A small spectrogram enhancement model, trained from scratch.
Training: soap at rate 0.0011, batches of 64.
Data: 39062 training examples, 12.6 epochs.
Rows from block 5 of a small spectrogram enhancement model, named by matrix and row number. Rows with one number belong to one channel. Each number is 500 + 25 x the weight over its row's rms, rounded and kept within 0 to 999. All counts start at 0. Numbers have three digits each.
After each channel's rows are labels from the 100 clips, of 14976, where the channel reaches its highest value: "peak in band" is the frequency band that holds the peak; "responds to" is what is common among them. Only what is clearly more common there than usual is listed. The data: simulated sounds of rotating machines with and without faults. In brackets: how many of the 100.
# convs1: first pointwise conv (model.mid.1.convs.1.weight, 192x192x1x1, standardized in use), inputs 0-191
# convs3: second pointwise conv (model.mid.1.convs.3.weight, 192x192x1x1, standardized in use, transposed), outputs 0-191

convs1.1:469521477482480470527459504556478534502513496517485519484517480492505482496523468486519489503467528495513471511466529530518523477525560485488477530490488508536498514480525514498504509554531436561492483528497492496506512497511499478501492513521493490535502496514484497526460464537524490540493505527531509516481482509496523514457472507504467481527518509495503516486510473533457554522471508475492516513479481492524535512500508486531481558474526498468464495469458450538475494511506502487514518504489443445541549513498442476493560464527448507485509520482515493510481499466504508524
convs3.1:487508525526551545484477508526507462537474527525539528470525476509490471462494541527567444503501506513475518492503488518459510486515529465508497483499517503496470502538485537516523542469486501454500493474511463489493505488483531461492502499499490493482451490472457493512480469527509509483503504495495525474531504511496498484502480551513478478491468531480466466484460481509468573481488513487463478503511502515535488506488521500487512552479526503497517565555479497486502453454509509504498457533481466542530481540478511510539466518521511459514504489499519489508493513538491509514
peak in band: 500 to 1000 Hz (83)
responds to: state: faulty (85); gearbox (69); rattle (47); grinding (32)

convs1.140:501510519516482490528535500518445482546520545519500544472494503510483518472451526509514515533465506503479518494512509502498505500491511465550458500503453472477481517463495513516465472499521478499498576526462490490471540488526507452494498479501472495493542498454466490498502515488506472487490531506486506461497554501521488462503539452471507500501542490536527505502528484529509534470516502479516494522523547522464476509462515463500508505521522535501505474495487512493515517529504494508511474483531493486494490491530486495489548507432532545504518447485451534522516526514454471525
convs3.140:517491518515479523519510517495538460438480512494496555477528538502468502461513475499471547513553522490504480507484505517492490449473514519525519527495491497531544517554552486505498506511486494571514539540496492513479527529512508510532487513497471508531495468462463479506494510498531512466503482496511499517546529516502500521561518535507501469542515536471518544492493493504539514490483514500476528495500568489479511454487505533533490468498504477497513540491500485517447513489523459506525502493493500471503512520455478485426496479495518531547487524494496517514510475495510487505
peak in band: 250 to 500 Hz (83)
responds to: gearbox (59)

convs1.137:512522570477498455512475446484520506512507503533498535480528492538509527496508511516501485529493532539521524525440567511483517512495536499508483505483519520497552524470512493501466488531491510518516475529487482482518490493527539515530539515452474544520519504502534428429468488481468533485497511508497529502528530501528491465489505532488521505485497500531456504506479525485476465528503487529457535530492523466492522476505525515494501478523523462475473503483465516509503494517534500479520507536516505498511503467477534474449501520503497539482467472470469526501487484513472510525
convs3.137:557491516498537488522526543493523495505459453476503485501520460520533508516481523495547477524502484475490524513519474473491473526473509492471466511524524478526461478482478499490488526499447503498476482520445516491534519522490502496490501508499526556495485487549492512506494477519516475554530535508473464435497516522486503484510531488507505520513512461510541527531536487523570429483469504432529510487491533496522515470523495486528483487487522473544499502505518518519532529501489504540506496507518485497439505472463463500464512514509482489485506486494453509525495505481508521483
peak in band: 1000 to 2000 Hz (41)
responds to: conveyor (69); speed: slow (67); thin (high-pass) (34)

convs1.45:534491492507483513492528522524485522504485530560487476496466523501514491462501458494526503520487493553446492475537516528466511528491535483475473538502470486523461445488520515476468497525475504519499510502507491511490549450529508503472525532509486502511453495504495493504494480439531444556525491543452527513475527478527524498471509506485479470520515512521514526501517482507498504508495540502508487509522503555517467518480496546502490480454470520472536520489461529492480513494505556471494505517472498480501427529508498465482501512481488473532517495501524506495553501494514527534
convs3.45:500494481508498491492484513477509516508481450508505499471500507521430504504483462511486496471463461480523502498516477460504485505530487486474515487500505532528555478427523487442465550482497485479493455517487529494503499561508513517548510508483499548518507484505502510538453475454535510522517498552459470548508486527489508511528470548519494524506540498447484517532507494498532479492508509527477483499507530506491502467464490509543481458486477517518491490502508464523503475555459511496548505503500493524486468478470520478540517501486543468507473494489518471513472495518513521479
peak in band: 500 to 1000 Hz (38); 250 to 500 Hz (36)
responds to: grinding (39); rattle (35); pump (33)

convs1.114:495517500497450527553481472474505497511538511478458500492483506549473524521492491505537499496482482514492508525477488522511502523492502470524461504499516498521540532487505463512491518487533505548505522513459473492532482548489501508542479487490438494517491502493482490542503496487503514494440482465490558493530502480512469462544473488475491519455537518488484485536498491500529516493530529523532493500482475522495512497484507428520541513536497523480536430470476525460527506528488484488475478458555525500467472488527484483525522515524501516501502513461482554513491491509465514531
convs3.114:528476498555487457489519501486527481458482510456490482479493500489489492514485483505505448507507524497525520509491523539502502504461521503494496490490521492477505505546519503538478524550469473506513520516486553539537518510500500563534516516520504507482514516465508533486507493493531529532468515512518492501472472510516500502497521445506473493504507514507511520523540551537478562476501533493510523506476482500493516423484503544413524500491458530473547462512509519518471511539474514522501497505464499499499484536465482505489524491510456471484446505477497534483473476505508502468
peak in band: 250 to 500 Hz (54); 500 to 1000 Hz (35)
responds to: state: faulty (92); rattle (66); piston engine (41)

convs1.46:501497517486449577498508495554497471529502506491493490466505504514551473532539485445497500522510566529531489510458507481513463489492562522510493479486498527466504515564518545471487541497544497546506481510533471520482487514536475506492543497493544500457479504458539539516484505490526512445550490501463501490513517507526504491473510540483493494470490555516490492491495504506543528505480477494470485487484504501496486485518494479495508526498530477512469504502485504496504522523504499517447503502509461464500471507475498498505477498479482509437527518543536489508486535483512501484
convs3.46:513492527488539508485491529452538494535491483497495544527516477497499499501513490510473493463530479482510483500505496472493503461517492482492500492498503508519516516562494505485506499520455508565521452539493481549562498522488505512530492512514487505503489519570507483499469519509530491513530458490482472508475495522493495508503519523498490482508504562496506474512457488487538471501516542537460523530532429500496503530477505458575498456520506423539493466483501483477471502495494504455497512481498530475514491489463520480484518491536501500510517523476528480530524461538478507509
peak in band: 1000 to 2000 Hz (43); 250 to 500 Hz (36)
responds to: speed: slow (61); compressor (36); piston engine (33)

convs1.132:533456500521473493509509514456519489480496524490472502493500487484494477519501490436474516478474505516530477509532469530477545469496485492450507524508513493470487512524517498475499476479517489562532506491527497556483509494466483521533525487509517483512525530465423485486512482464497532501470510475513465464518552494513477516501470523499507517494514485482488515520499461499522525479501489508487539542523543517467464475498465456521509500507490536500489506486489554493513480505486475474510520515479551491502482534547465556519505504509540462487495418510515484529474477464511479497
convs3.132:523523540499492448500501479548492513519515500544462533517487493479496482446482511500475499501504520473499487479473510488495515481509522525523481528485501503516472501525457482480506537516476511475524507503492521528517485507477483479495479503495538443497549498521473538484490489507514479470508477484507507468494561513476513491451523504516485428506534520496489506494517480513551461515520490453465495515478484502547503522547461464479530432529501507567482487483495476522458499497499500478505519513526523499508503461482503531499500523474543535507507498490553476514446468438498500521
peak in band: 1000 to 2000 Hz (64)
responds to: piston engine (78)

convs1.117:476476508472507540526460529510438508532549488475446489487492488442482443495438530499542511522481496502487536512518481486505538526494491496513539498500476532480504491497497479500515513478481471546468491478488502524481500457474521551471525501497513520518487509504499445535491518487514496510514511543480449493491553530481500500481474524454467505539477492516505489492481464546550482535501528492487546532509545524468469491488533515471487461488514494515510508490469486513501487491534492536530477505527526512471509471556504483474522490488490484456532498505463500494486516485522507490
convs3.117:470475523487525564482493554505466471505495508526497509489510511504496497480452493503516504547531490497493480494444493517491488477528493507499504480496517480486545525540459496500506489541508517465509511497537429516521497487499474456519472477508454520469543454511479486498502523482507489583499535474504514446530543493499487488483475508487483471465498465481463502492512517530515520500532493523505535533490506497532528559516494482509506454500499472524513529504468454454536502472515487509490503547507503483492505494515494492542514500463464538525458470525497516521508487548514510522
peak in band: 1000 to 2000 Hz (56)
responds to: speed: slow (78); conveyor (62)

convs1.128:497511461492533494551484534521513525457492535507499520475515490425500504501509495518473451447501557510477516482485477493495502524509493507492546538526558502486509527529481487499505529476529489488484515484453496481528502491468474483494508489483544496522515542503487494503513489510517507512525494479513462513499504517497486503492494481505541516479467487481493519520489529503489494479479529569517528505488552501496433482518532478544436516516503471556481459521521505503494458488512481480462485521492532540548483501508518565501495498496504500479478513507483508466498475423496499496
convs3.128:544511521467428527504493513465509450494505491501531510491461512502513548545500502497500403522434520529502506493457502512483487541486467519476527529505504492485509497506514498513518506507486485497466498480477537505520472452510497499504507500496554528515459514519485480487486495472491499499510464493491482481488468518509496502460526545496541517502493469505517527522480514439537523515528505430546516471502464507465483546498545524525476480462522509490506520525514507504458531490489465508488515522495487463488481505534483453511514502524476490501454481506464512502491509529487512488
peak in band: 250 to 500 Hz (93)
responds to: compressor (71); speed: fast (66); reverberation (65); text has "reverberant" (65)

convs1.156:475473540496479518516531514454533481510522480483463525500483495509498484482479491494492497454511505522524520483484496538490482470484469512427509524501479500486530488489511460479487538506477475493506504547550492531504512529512485485472511538535477532534508514482496468482517524488482526444500469522494552461518500506512488490512491535482441499494481521513479524519507510502524541513507512482512539507503514476466492481554456501501496507542464513561508538494477500549514496458516490485460529502480511515485493475495478514501470530472471545492463499485517489474536406506469489494
convs3.156:487505495486521441498513509526443505513504523493478499461506514481558537490525512516487575514517471500493519511530508511515499514496500490518515468503532489486547501551467525491460536505464528535479508477455474488519558513480528486549496501502525493449480500525490501505470484495487480508504503547530498537478502496503543499479507527513460500462454471505515539501474448474501453460509520475488529477508520478521477500509457495477495530535485478503532483491461527499517464481520529512530501528489525547506516493466510546507520504447525527469473476504511491507523485459510480474
peak in band: 1000 to 2000 Hz (58)
responds to: compressor (63)

convs1.16:519514502480485536490529547512538448525494504473445512465510484526522546487561486457464504511536493498526503471498486510518492504524504476515516532515497514509491511486508514485480506502502462486468460509497476518499478538487477469465511477494512482492479510499510536489495519488530471526500496514500501515439543487533518492503520494510529490497498467481517476548525494515543465518491504513467484524513533504474509475509514498490465527511480513474492442465552559592488509491516480503461485499501494509478476532478462554517490497448520482507530537469474507502506449496536524468
convs3.16:501489495501506496472499541492486487443481494514485546495459514501525530551497508465477456514487513514494490507509510504483496479460506521502518484517539509488473513461491482445483492499506517488496524521531528477496496486485501487372496493503510510539529487504513462500477478507490496528472501482524516483524523514502503514505524514477502454494524429505487457497521531483495468486521488485525508488457505505501480566504520465512518505493489460508498493531527498501481529486499486529510495505433511501475506511499469455475503576520440541496493481451470524493499515481521520492
peak in band: 250 to 500 Hz (100)
responds to: electric motor (53); piston engine (37)

convs1.118:441514533518490532458494479457496542494512473527488522474496459508508517544539499492503481481489510525524497490535459476491528484508505516498492523490521487504513528508516493489481492471500476495503510523487501496498542485485541471492478446525463523518502476502473511547505489492507510466468502498501490438518450465467475524510460498538546519517537494515520459514523500499524503469503483511520507441487497492509482468456516471484480499489474478528481516481480503460489523551540478502518437476502495481510479508509423458506491460458497539513513573494476502505518511514466518500
convs3.118:457487506503529537462513462502517490497514526532497488475489512496520492534504521493614502490576501497500459503481481478512537548523501481493494514492536478470505426469490502482496500482492472515495485522477533451516489488488535523458522489485472503509498468521495517507499490497503486462518502522491549522528474515484513505500490579501516477517521504499498507502516503501530489504483527515497506467479485500465465534487492483570482513551530515506507501481430507510517466502507481475470505511510507508500506525484506490511493520558507536499484486508509520490453519461503554489
peak in band: 500 to 1000 Hz (56); 250 to 500 Hz (43)
responds to: state: faulty (85); reverberation (60); text has "reverberant" (60); rattle (55)

convs1.138:453496491513527509493523487521520493517463471521528487492517500537492544477496519505501567486472492508469518480492527473551474520489519514488499480484454510464482537495486519500521545498488454507480477513527487539530513476489460516503475495511495491484484488480522515520482494507449466474544523522525505485502461543500545518506516469516544545484445465520516520491510478515487480537488495494496501486543493492555488483443495465517535456478480515480547499544471529529498533511427455528487503513510527506460477500518510504473514545491516519496454505506476479508500518486492503531
convs3.138:500497527494500461491471498498491478522491493463514510461515474527503503478507472471483508492491434528504437519536469527502495496502471481502505535494488523457490527507508502457454558507533520548504495518492518538479520505479511510462482519511474537528498504486481467471504457512522482507497517488503480457538473519515476486559481498497507491472467484517508552483521503488501501524531494505538531487469507490484518497492489496559512474468470452543462501484469502501465451499522525513520506499524474483428507501506507505509455476448480451526493505559505512541510486509477534523
peak in band: 500 to 1000 Hz (51); 1000 to 2000 Hz (33)
responds to: gearbox (70); rattle (47)

convs1.110:531472528480518509506494514472506495510483514493503515494513556479534470498524507490514510491528518515501519502523447481528538466480509495473500530457515482469480483490533505502477517524475510498456500543487505539489457483526448512509501519499594495505533525535530535459515520492523482504501501517505458477520509480525468525496504524503456498494484539507477565488486492481471513493487507492487462462518474508478504509530497475526477504484466509533443521502516435534536492498512466454492477541504497484567491484506516497548463487493465502521529515478533518475499465529510497503
convs3.110:484514464497529494493527447441484506513487503502481500463492472491470489504530496493513483502472494485515479490509491506488506476499524520502543499488476504532472509429501497479518529515554526462502484511500495513501491457499496479487509508495519467526515480488532507486501496507491512468439467484456524465513488510490502506519548519490428517481574527524524549520510490481512482505490492459504481509541523498471518573515477460517529506521446519488528536493509448484523490468509468553484517528524459504513528510508503484469497520522464474484494552493498469533479532504528524517
peak in band: 500 to 1000 Hz (44); 1000 to 2000 Hz (33)
responds to: piston engine (45)